config.toml
arch = "tdnn"
model = "multi-label audio tagger"
dataset = "simulated modem signals in the audio band"
train_examples = 78125
time_shift_ms = 50
n_mels = 40
hop_length = 160
input = "log_mel"
spec_augment = true
win_length = 400
norm = "batchnorm"
activation = "celu"
depths = [16]
kernel_size = 3
stem = "single"
widths = [192]
num_labels = 25
init = "kaiming_normal"
optimizer = "adamw"
lr = 0.0031
beta1 = 0.9
beta2 = 0.98
eps = 1e-08
grad_clip = 3.0
steps = 40000
batch_size = 64
epochs = 32.8
lr_schedule = "cosine"
final_lr_fraction = 0.1
warmup_steps = 800
weight_decay = 0.01
Rows from block 3, named by matrix and row number. Each number is 500 + 50 x the weight over its row's rms, rounded and kept within 0 to 999. All counts start at 0. Numbers have three digits each. After the name is the row's rms in percent of the matrix's.
# conv: pointwise conv (model.blocks.3.conv.weight, 192x192x1), inputs 64-127
conv.140 092:553512463508518555544541509490470500474538417479541530506470544627494543607518520503531437450604494489555550511616471588520581592501495537429515434523464478466567376516461520512554461492435483
conv.141 099:390454489511521569448503561500518473439536544483417539441479465500397463518488486401504511495577481500532503518481511502447580487533515490578441529488434464403492432450422496512426532477544480
conv.142 094:480511465569551471559462562448369508520491461419431529482500512583491433533442460491492505364531460530555544501495570620470495513450393536418388460558488468452479528428452531517489476460489443
conv.143 097:527540570433498471512473503531491482537455463563571566604513522456574595484514505561396458576445487519504476525459550472520445402470521525483504590533510535549476464542470502405511530514477513
conv.144 102:507450523451559531543582513511486450592492456549482477434558494538571487566506464485443515559503572549433506541516484471535500455422524649524450541423523537545542518581465538452551571501464555
conv.145 094:535456447488537588506580459512521544452553540466489494396459442574469469508604490497538521453551573531473538510520449516499565530491495562544539485545540615557477479524489575544466517518532501
conv.146 102:477499500457507402584529430534464468526486417463533545493547533452517465545459450543434490513506530455366466458460457483492493464497557471391491422483521485501576637486508460416526450550379533
conv.147 099:543484488561469511495580435512581384528490444535504462518546507507511526612568568449443564501517592554517430513573500518529544455569503509458499476448548575528496521552517604480502503563434561
conv.148 099:507547488497616526472474494473498566525502502533639499528504528464514616472504543453519467517566473473566490508423602550502536525531518509484583529518451482457555505540500465524539542553511544
conv.149 096:511554603385572505494459520541457517509458433539576518544481553431559565473465512572422448548496475513431481538431521459498472449461568500462500591509486518509499514523410449434551539528483491
conv.150 095:528433494529544481589512480522545469485530470516537540425589538562470527594537517476507510517546537526475548535607486651512543522549524539409472462552456529481456525534503538482518451612441457
conv.151 105:449504524425577516494462434545465482514559412511500454469496548460485468499454514546453500503558481481420501502452462449502564483494615469501552483498479536528595601482533413408522507513389491
conv.152 095:500448510402539509496514611440537528463445451502504489477490476533536487528466457593500521507525497504682330479451530478533473483495480501452483495552496450495382409542504469520559507435500526
conv.153 092:550581487567468478538493551463489413512510454430458487534516554563472413550448465515455466449563521513501564504562524488487576530484412518460486457509474456464586504456533522499530480440425464
conv.154 106:454506505501529540454457459541466483480513520505452595438497503480470497478467555428534475524511443492431530503414460482485524574568569465509485487562472476450568495443520451530488511479508449
conv.155 099:433474515492521478502544484482480468495453519500433468530515493540542491450478423580471421528495534498631520481457536492507517459474456467576481516474466512549399353497475491416418455454492498
conv.156 098:569502485509451439509525503459495463490554404508509557481471502529465569493521513540525419485507502461564462513560506518518468561496466542414535496512478466484452384508455527552532437448406473
conv.157 098:459502581443543589455446534500475529510420513517530469512404494475520553489457492570487501501581481514460497539428593494467547484470538564565511679517429492479519412501478461470502685444560450
conv.158 101:566495591531485489400506486552474491536473537536463425541508513413564460529552583531487480573503518533568521519522551486557555495519568503584498503520556606515621553562533528493531497495534532
conv.159 100:512586528497486484367522517501485504492414487524585530631453459355551588534518558581471488547514530518532469517496572567531497416533499454431532536569532554524521446541474523484554515566482530
conv.160 128:486484518469489537468516549483481460530484478525502506503495501530510540536499484481407552498515524640481458654534502482481501416474479540519464623458446477475505447503455533446483655488500510
conv.161 103:482476495484502537451445448558499521464543599459434582418475495462454473477512525405539464501503429492417533514496442532441505517578574473608480501584481496456561491440461496487489528457543429
conv.162 103:533518532473423521394466429541437493474444511491520405562455486341522506514480544546501508521590506498426543488500522446509554516501538474483503480541524546510565476513493484474551513494498507
conv.163 101:515553475474612456492493585446488573452479406494506515598450491499521466453471572533451480499495456487576524514396681532526506512485502544564517542543471503525461459504541446480500517443556392
conv.164 103:518504488548509400453573565467483479496458513503472603527463440414531493556524547543547535566357533531456467520535504534551349502497429460453493517503540539520411404538526514556523489522522513
conv.165 108:476497630444531545401456552529436487477425473552515506515482546459484567485459512505447514447519486549527451625472524438441510432411541550503453701478422488436528436462403466505501609413520465
conv.166 099:577513562460535556529502512557492512556416486569528506498496523448619622493519534554441493604536506526491465562503520526553527442461572581554511590479557580574508466600480538460582554543523549
conv.167 097:419436519531513503533537558485464460475455496509465531554563491537520506531514405541473493553519567489583543468504513465552519493490470420547484471452456496501454463514476517405434450565450528
conv.168 104:488478581487515558444495545703435436500470473538487489477558558488519498510460507471415525485540498562502396580497455462483554445432615535504459532394440496441537502491422461473492518439490459
conv.169 102:509425492594416522481508622521508511442552514472468525426538464489450427455527504462504516348504518511486577510583428464438508506524487504453450488462508514455431475389493527523508464529532450
conv.170 100:555419478501473370519554439448462543539533523526413501507546463548548573523482465568536366520425485459568537482500506506538454521481442542452435477494524494560364413521478526501510400470532522
conv.171 111:531513518549530420503505537516474488480463462513462716522515502456538507471503590500506498542270494546482436543512552560513361486432499513504457530504531507535419482508511505518523499476515454
conv.172 110:481500615465493563448477540647429418482446461544501506465529567497494530515462498485382503463543501554510428634514488467466546408404575530510422595434437484457512467470410487460500543424471483
conv.173 096:560544538507510411464513451498520483543495430547560556604540496431591549547526544569416480587377558498469510525511595521558402417502525514463484517541585561586485508587526517423575477548457531
conv.174 106:511511390491439526505550469430547529522576489490570478456494411484451561487561447461514525476517570457535501416565422515480513534548470447496471435513483571564440504537557533524445509551479570
conv.175 094:438473486500445624434542511539464436478457515481482482522485510571472489549546406470472625433557587524591440514505482448476579451558525503499472508429443496506554476494350469504458564422556551
conv.176 098:548508533480516491489518444540528476538496400531548491600537465442604559569560503573401495571463566502537490491515532515547469430562550504480545503488602603614524537598533504406553494617436566
conv.177 097:496474545504563466545501515648500484504505508513521546466596599554479461519436512497496447517464500531519521575510472515458486546452580517556447550367488495522487515512427498528493462451521498
conv.178 096:521521496527478381469510547464486516479474495472451530575512439522539509499520652549504391467494524459577504488488553575500491521504368555515464511482557510511411377516468482504530380496536488
conv.179 094:432457529461452530449520562520530509474541514526413496496510416512497534567539574475556540602538534528539493509532476491483582516526530439458486509478407463433475528503521543480421491558481480